Weights of a small sound classifier: rnn lstm, batches of 64.
Rows from block 6, named by matrix and row number. Each number is 50 + 12 x the weight over its row's rms, rounded and kept within 0 to 99. All counts start at 0.
# weight_hh_l0_reverse: LSTM recurrent weights, backward direction (gates i, f, g, o stacked) (model.rnn.3.rnn.weight_hh_l0_reverse, 768x192), inputs 64-127
weight_hh_l0_reverse.357:51 43 63 58 43 45 48 59 61 64 46 47 46 47 62 18 52 61 40 56 45 50 45 74 70 47 52 46 53 50 43 68 64 56 30 58 74 39 33 55 51 46 41 56 56 43 55 46 42 54 48 33 48 50 49 58 67 45 38 61 38 50 33 43
weight_hh_l0_reverse.358:78 51 55 58 74 45 54 52 67 49 76 35 30 30 29 60 64 59 51 61 35 73 55 42 70 54 39 59 30 37 61 14 56 55 49 43 41 58 48 39 35 50 46 40 61 65 46 73 57 43 61 63 52 47 61 52 63 58 52 56 50 52 67 46
weight_hh_l0_reverse.359:62 43 36 58 33 53 48 43 61 59 53 38 36 55 52 35 42 59 52 59 57 42 57 52 77 64 44 56 58 49 38 46 58 53 54 39 46 79 65 59 59 54 29 63 34 46 38 59 26 43 57 46 51 61 41 47 41 60 49 63 46 37 46 34
weight_hh_l0_reverse.360:43 67 44 56 58 36 40 59 53 34 58 41 31 69 63 71 50 66 57 66 72 66 53 65 57 49 33 41 58 62 41 35 42 54 33 54 40 42 52 61 56 50 41 76 54 47 50 35 37 42 39 56 57 51 47 40 45 43 63 51 56 57 63 73
weight_hh_l0_reverse.361:58 65 55 52 64 35 53 38 38 36 38 51 46 33 26 68 49 56 52 51 40 59 57 40 33 41 47 45 65 48 54 36 37 30 47 53 34 59 60 56 62 41 41 50 50 36 64 42 53 37 57 76 52 43 53 58 53 69 45 37 28 49 60 41
weight_hh_l0_reverse.362:51 32 67 70 42 62 56 79 31 58 31 54 59 31 54 55 34 44 77 47 42 73 53 43 47 35 60 60 50 54 49 57 56 55 39 66 66 61 50 41 52 42 68 56 44 53 60 47 57 57 71 31 58 52 35 34 49 54 50 45 46 56 44 40
weight_hh_l0_reverse.363:34 33 42 39 52 49 54 61 54 59 42 60 65 31 52 76 61 34 45 82 50 41 54 38 73 58 32 44 46 58 51 65 53 71 43 39 34 45 52 70 50 78 57 46 70 53 50 43 59 65 48 71 63 49 60 49 44 55 61 37 33 65 44 67
weight_hh_l0_reverse.364:50 52 49 33 30 57 50 51 48 57 68 48 58 54 54 30 58 37 50 34 60 75 29 56 70 42 48 27 53 41 57 54 59 53 52 64 28 68 60 41 57 36 30 39 36 44 40 33 59 74 53 38 40 47 49 37 48 60 40 48 29 32 30 54
weight_hh_l0_reverse.365:64 08 43 64 78 49 56 48 50 35 45 26 56 46 48 55 42 63 51 51 48 48 44 44 63 59 23 60 51 52 52 42 45 48 44 46 40 67 61 62 47 54 74 60 50 43 60 56 56 65 37 43 83 31 75 29 56 52 42 47 39 56 46 32
weight_hh_l0_reverse.366:58 33 42 60 60 40 52 59 55 62 37 34 58 38 51 55 41 54 55 42 74 42 59 52 46 72 60 43 55 24 50 39 61 57 43 47 61 41 54 40 59 56 50 47 56 31 79 38 60 33 40 48 44 51 27 53 46 47 67 64 34 46 37 56
weight_hh_l0_reverse.367:32 55 42 58 40 57 65 54 51 45 56 43 45 58 53 87 53 35 44 62 45 42 46 35 27 49 50 49 42 52 61 56 47 48 59 53 43 32 49 63 51 49 43 36 49 36 80 75 50 36 57 50 39 34 60 44 59 45 78 49 58 67 57 31
weight_hh_l0_reverse.368:26 34 57 61 58 36 56 47 68 65 41 29 79 57 45 63 63 57 52 50 42 49 59 43 61 70 46 40 64 22 26 37 48 76 54 42 66 76 56 50 65 46 55 55 43 59 39 49 43 36 61 47 44 41 47 61 49 55 54 57 60 64 37 62
weight_hh_l0_reverse.369:58 53 59 70 48 49 68 45 47 37 45 58 45 57 45 39 44 38 48 46 51 61 63 46 49 43 45 34 63 38 75 47 31 60 26 56 51 55 62 31 44 52 56 54 56 63 69 45 42 57 63 47 62 47 45 64 54 50 54 22 44 43 40 74
weight_hh_l0_reverse.370:68 37 66 27 34 39 59 44 64 60 45 46 60 42 50 48 69 47 45 45 39 64 49 78 48 59 44 62 66 61 35 48 51 60 62 55 27 57 40 49 38 56 72 41 40 71 38 43 30 47 57 53 69 40 37 52 55 58 36 22 53 33 37 57
weight_hh_l0_reverse.371:58 45 59 44 56 33 33 47 57 57 47 53 70 57 62 49 46 41 42 62 54 67 61 44 65 52 52 51 69 72 57 59 24 62 32 53 59 75 50 45 66 40 61 52 34 34 57 60 40 61 44 42 40 56 61 63 61 58 36 51 38 42 32 58
weight_hh_l0_reverse.372:65 52 49 68 39 47 50 36 40 38 64 50 39 54 62 37 49 41 61 67 40 70 32 40 40 31 25 70 31 32 39 44 53 49 46 38 37 47 53 61 55 41 47 22 65 23 37 40 53 31 52 64 47 42 56 59 47 28 77 43 20 41 56 58
weight_hh_l0_reverse.373:57 43 50 59 40 51 47 51 44 73 48 38 51 70 50 50 64 46 67 73 60 24 64 39 70 59 56 39 65 45 58 60 55 56 42 55 53 69 45 40 60 47 41 51 64 44 62 43 39 48 55 54 70 34 46 46 45 37 45 65 46 54 69 59
weight_hh_l0_reverse.374:52 62 54 56 48 34 50 66 45 45 57 22 54 27 57 42 44 49 42 59 59 27 50 75 55 47 56 40 64 41 40 38 56 47 42 30 37 57 43 47 68 41 52 57 38 65 16 55 68 52 48 75 66 50 67 39 44 59 49 53 37 47 47 53
weight_hh_l0_reverse.375:55 39 38 53 39 66 57 55 46 53 42 31 72 64 54 38 44 43 45 57 52 41 49 35 34 49 50 65 70 38 54 70 54 51 18 71 53 45 65 45 81 50 52 49 68 34 69 31 56 64 35 38 67 34 50 62 70 61 43 31 43 44 32 41
weight_hh_l0_reverse.376:46 50 52 47 54 71 37 43 53 60 43 53 48 27 65 65 43 51 76 39 28 63 52 57 38 42 53 48 32 43 50 59 50 46 58 32 69 62 64 48 49 52 41 41 52 48 30 41 51 25 61 41 48 52 69 47 55 40 53 55 74 43 60 70
weight_hh_l0_reverse.377:61 39 27 42 46 55 52 69 42 39 61 42 56 38 45 44 70 55 54 48 48 48 48 44 53 21 60 72 43 73 38 45 76 32 46 78 72 57 33 48 49 65 36 61 60 49 43 58 58 49 71 39 39 62 40 59 67 54 89 63 55 43 47 54
weight_hh_l0_reverse.378:65 40 49 73 48 34 39 61 57 37 47 68 58 50 41 37 35 50 39 45 58 63 60 60 47 35 62 45 40 40 59 51 56 36 53 58 51 35 58 28 56 74 35 56 40 47 36 53 41 44 42 62 49 56 60 63 56 28 43 49 54 63 66 55
weight_hh_l0_reverse.379:55 51 27 58 30 56 60 52 76 56 52 41 38 47 50 40 38 73 48 61 44 46 42 56 59 53 63 60 33 47 68 60 52 36 67 45 62 60 53 55 45 51 42 51 38 56 40 51 65 57 52 47 51 47 55 48 46 51 54 51 32 46 38 80
weight_hh_l0_reverse.380:65 34 47 24 49 52 44 38 53 31 50 60 44 70 41 64 46 60 46 49 43 44 68 46 80 38 42 40 32 55 57 56 66 68 48 39 38 74 61 55 35 66 30 57 43 73 58 59 51 67 46 32 43 39 50 41 39 63 70 84 59 47 55 44
weight_hh_l0_reverse.381:48 51 54 46 58 60 65 57 43 39 48 48 39 28 69 48 77 63 22 70 35 42 59 40 50 52 52 62 48 59 66 41 59 17 40 69 50 71 49 52 52 39 46 57 55 42 37 69 47 45 52 40 52 57 56 57 69 55 65 45 57 61 48 35
weight_hh_l0_reverse.382:79 37 42 28 45 45 51 69 41 39 39 47 58 56 55 54 43 44 64 55 50 67 47 53 50 36 58 62 53 19 48 51 33 51 45 51 67 50 34 64 64 55 57 47 53 56 49 67 49 68 70 41 65 24 52 47 37 40 48 65 76 51 64 64
weight_hh_l0_reverse.383:48 44 42 73 58 59 48 60 54 33 34 47 31 42 55 48 45 47 51 57 37 60 66 58 52 58 31 51 40 50 48 31 31 78 46 57 62 54 74 37 63 68 46 35 77 61 66 58 52 49 41 34 65 50 46 39 39 36 74 47 61 62 64 55
weight_hh_l0_reverse.384:34 57 52 33 39 50 39 49 55 52 48 33 66 47 39 56 40 28 69 63 49 46 36 47 29 55 57 67 55 51 52 06 46 61 43 41 49 39 69 27 56 64 62 52 51 71 53 72 26 49 62 47 49 52 66 46 41 58 59 52 54 58 51 51
weight_hh_l0_reverse.385:82 58 71 40 37 40 44 60 51 42 43 52 41 30 71 45 56 67 45 40 48 53 49 52 62 49 39 65 39 61 32 52 60 44 60 46 46 48 46 59 77 62 46 64 63 55 71 50 51 27 62 59 53 54 54 55 47 50 53 29 37 73 38 50
weight_hh_l0_reverse.386:49 54 40 44 54 54 53 56 41 47 42 72 49 65 52 62 60 66 51 64 64 67 42 37 58 41 55 50 49 59 60 44 46 44 41 46 50 33 59 40 58 23 37 31 33 70 49 44 50 45 56 53 38 57 40 48 48 45 66 63 47 56 61 53
weight_hh_l0_reverse.387:28 69 45 47 49 51 40 48 30 39 58 46 51 54 62 53 59 53 61 55 58 63 61 67 40 55 34 44 65 47 60 43 63 41 44 76 57 50 72 53 43 48 73 58 47 57 41 45 71 58 50 43 61 41 66 54 20 64 39 48 48 55 62 30
weight_hh_l0_reverse.388:52 26 61 36 29 39 51 56 47 61 37 59 56 41 55 65 39 45 32 54 38 52 45 50 57 35 55 40 56 38 66 63 40 55 67 52 33 55 47 46 52 54 60 66 63 53 54 28 49 61 50 63 60 56 52 45 62 57 61 34 69 45 55 29
weight_hh_l0_reverse.389:38 47 57 24 46 42 51 58 54 39 62 44 51 42 51 68 49 53 34 44 57 22 63 43 57 57 33 47 53 54 41 29 60 46 52 62 41 54 60 40 65 58 53 51 46 58 33 54 37 55 45 43 58 49 45 53 35 57 49 45 51 39 63 46
weight_hh_l0_reverse.390:39 48 66 55 42 46 42 47 38 55 46 36 47 59 41 74 45 73 61 59 48 44 62 51 61 54 49 57 70 42 52 35 45 50 49 57 41 52 36 46 51 53 45 44 52 58 60 57 50 49 50 48 45 45 66 50 49 57 49 49 45 45 46 52
weight_hh_l0_reverse.391:37 34 64 46 47 78 31 35 55 25 48 47 60 55 48 52 73 45 48 55 54 71 63 38 43 48 48 24 51 52 55 54 50 60 59 54 50 42 69 36 47 41 54 57 51 36 55 55 39 46 57 46 55 50 59 49 28 34 53 36 49 52 54 32
weight_hh_l0_reverse.392:56 51 37 54 51 62 64 45 64 70 60 49 62 47 27 61 61 50 44 60 25 49 20 41 50 42 52 66 51 75 56 43 64 57 42 43 42 50 52 39 47 37 52 49 48 46 55 38 33 60 50 44 50 52 43 58 41 32 33 62 62 64 58 37
weight_hh_l0_reverse.393:52 49 74 50 46 64 64 41 48 48 59 39 30 30 55 58 32 48 45 57 45 61 48 48 37 58 48 52 55 67 55 39 46 55 47 43 44 47 66 54 22 57 47 60 46 46 23 66 49 50 45 36 53 44 35 45 58 74 57 66 37 50 64 45
weight_hh_l0_reverse.394:47 55 48 46 71 65 55 56 35 44 54 44 63 45 58 52 46 48 47 41 57 58 51 49 59 36 66 53 54 51 42 47 60 52 67 49 55 69 46 45 60 57 43 48 47 49 59 75 62 60 35 68 49 43 50 41 64 45 59 45 42 50 45 56
weight_hh_l0_reverse.395:62 59 47 54 80 63 68 76 43 61 51 62 47 50 56 57 55 40 54 54 53 58 45 39 32 41 41 43 52 55 31 43 49 52 73 55 50 47 41 36 59 35 57 52 60 61 58 64 59 39 63 49 51 40 67 54 49 56 60 63 47 41 42 61
weight_hh_l0_reverse.396:63 44 50 24 40 49 68 47 43 41 44 60 43 65 57 46 33 52 42 50 46 45 58 48 32 42 45 57 63 59 54 55 59 75 50 42 58 70 60 35 53 57 44 47 36 34 49 47 42 49 59 45 62 49 45 41 43 42 56 63 48 48 63 66
weight_hh_l0_reverse.397:48 29 47 51 58 55 36 48 39 50 44 40 46 54 65 61 32 41 35 63 44 31 35 39 71 59 72 66 48 43 45 58 39 20 44 49 36 26 30 70 46 46 54 41 34 49 41 34 25 56 57 52 38 51 50 58 38 43 40 40 55 37 64 43
weight_hh_l0_reverse.398:50 53 32 50 25 64 29 59 45 42 37 55 73 32 32 47 51 49 61 51 47 64 52 45 45 45 55 37 41 35 67 43 65 41 49 60 50 42 46 46 52 67 49 59 64 41 59 55 65 56 58 52 30 49 53 38 44 61 62 42 57 37 46 49
weight_hh_l0_reverse.399:42 33 33 54 39 41 49 64 33 66 55 55 47 53 48 57 55 49 46 45 47 42 42 45 78 49 46 29 62 65 53 60 63 47 48 42 61 48 58 59 35 47 64 43 63 46 39 59 62 63 51 49 41 39 52 33 55 38 60 49 36 53 35 59
weight_hh_l0_reverse.400:77 47 65 50 68 49 52 40 34 49 57 27 28 37 34 48 41 45 43 58 51 45 58 52 42 39 43 38 61 54 45 62 59 50 45 45 61 33 43 45 48 72 48 42 43 59 44 79 57 58 48 64 54 44 59 41 67 42 45 45 34 53 47 48
weight_hh_l0_reverse.401:39 70 56 48 45 30 36 50 56 73 47 59 56 49 59 63 54 47 48 70 38 54 43 74 35 49 55 47 30 49 53 44 84 41 39 58 50 45 46 49 54 43 45 61 55 47 55 55 44 53 66 65 66 40 53 50 40 64 43 49 46 37 67 54
weight_hh_l0_reverse.402:45 54 49 61 48 50 50 36 51 43 33 45 40 44 31 65 69 59 51 45 39 41 33 69 56 57 53 72 36 40 53 60 44 54 76 44 74 43 62 60 60 55 32 65 45 52 47 65 74 43 44 54 40 34 54 46 47 65 45 53 66 64 46 34
weight_hh_l0_reverse.403:44 46 57 44 48 44 50 58 55 54 52 48 60 63 35 55 40 44 55 56 54 48 56 38 42 64 41 39 57 46 69 52 37 60 36 24 46 62 43 62 41 62 34 29 45 54 53 51 47 53 62 60 49 42 42 59 48 65 22 58 41 43 55 61
weight_hh_l0_reverse.404:43 41 46 16 66 32 58 52 58 52 39 60 42 58 41 37 30 59 55 46 46 51 52 46 25 58 36 34 48 52 42 43 49 58 36 56 33 37 38 50 46 48 70 48 41 39 63 43 51 39 59 54 53 38 46 68 44 72 44 52 35 36 35 70
weight_hh_l0_reverse.405:55 53 49 48 45 59 42 39 47 36 48 56 50 58 47 71 46 45 61 71 62 59 58 56 48 34 91 55 56 38 79 45 52 49 47 37 32 51 42 52 49 48 63 47 50 45 48 66 70 57 56 57 58 55 36 42 52 50 54 55 58 41 48 69
weight_hh_l0_reverse.406:62 41 64 60 40 65 44 58 64 63 47 43 50 48 41 45 70 26 50 43 44 45 58 37 67 64 62 47 59 35 44 55 66 47 33 54 57 39 34 51 57 44 54 55 51 54 52 55 56 53 43 39 32 60 55 57 35 35 43 51 30 48 51 51
weight_hh_l0_reverse.407:58 49 53 53 45 47 47 38 44 43 47 55 65 52 55 59 47 50 56 62 58 45 45 44 41 44 38 56 51 48 53 54 56 46 21 46 67 61 65 61 52 51 46 60 51 51 45 58 63 46 48 56 32 57 46 36 58 36 38 66 50 56 51 45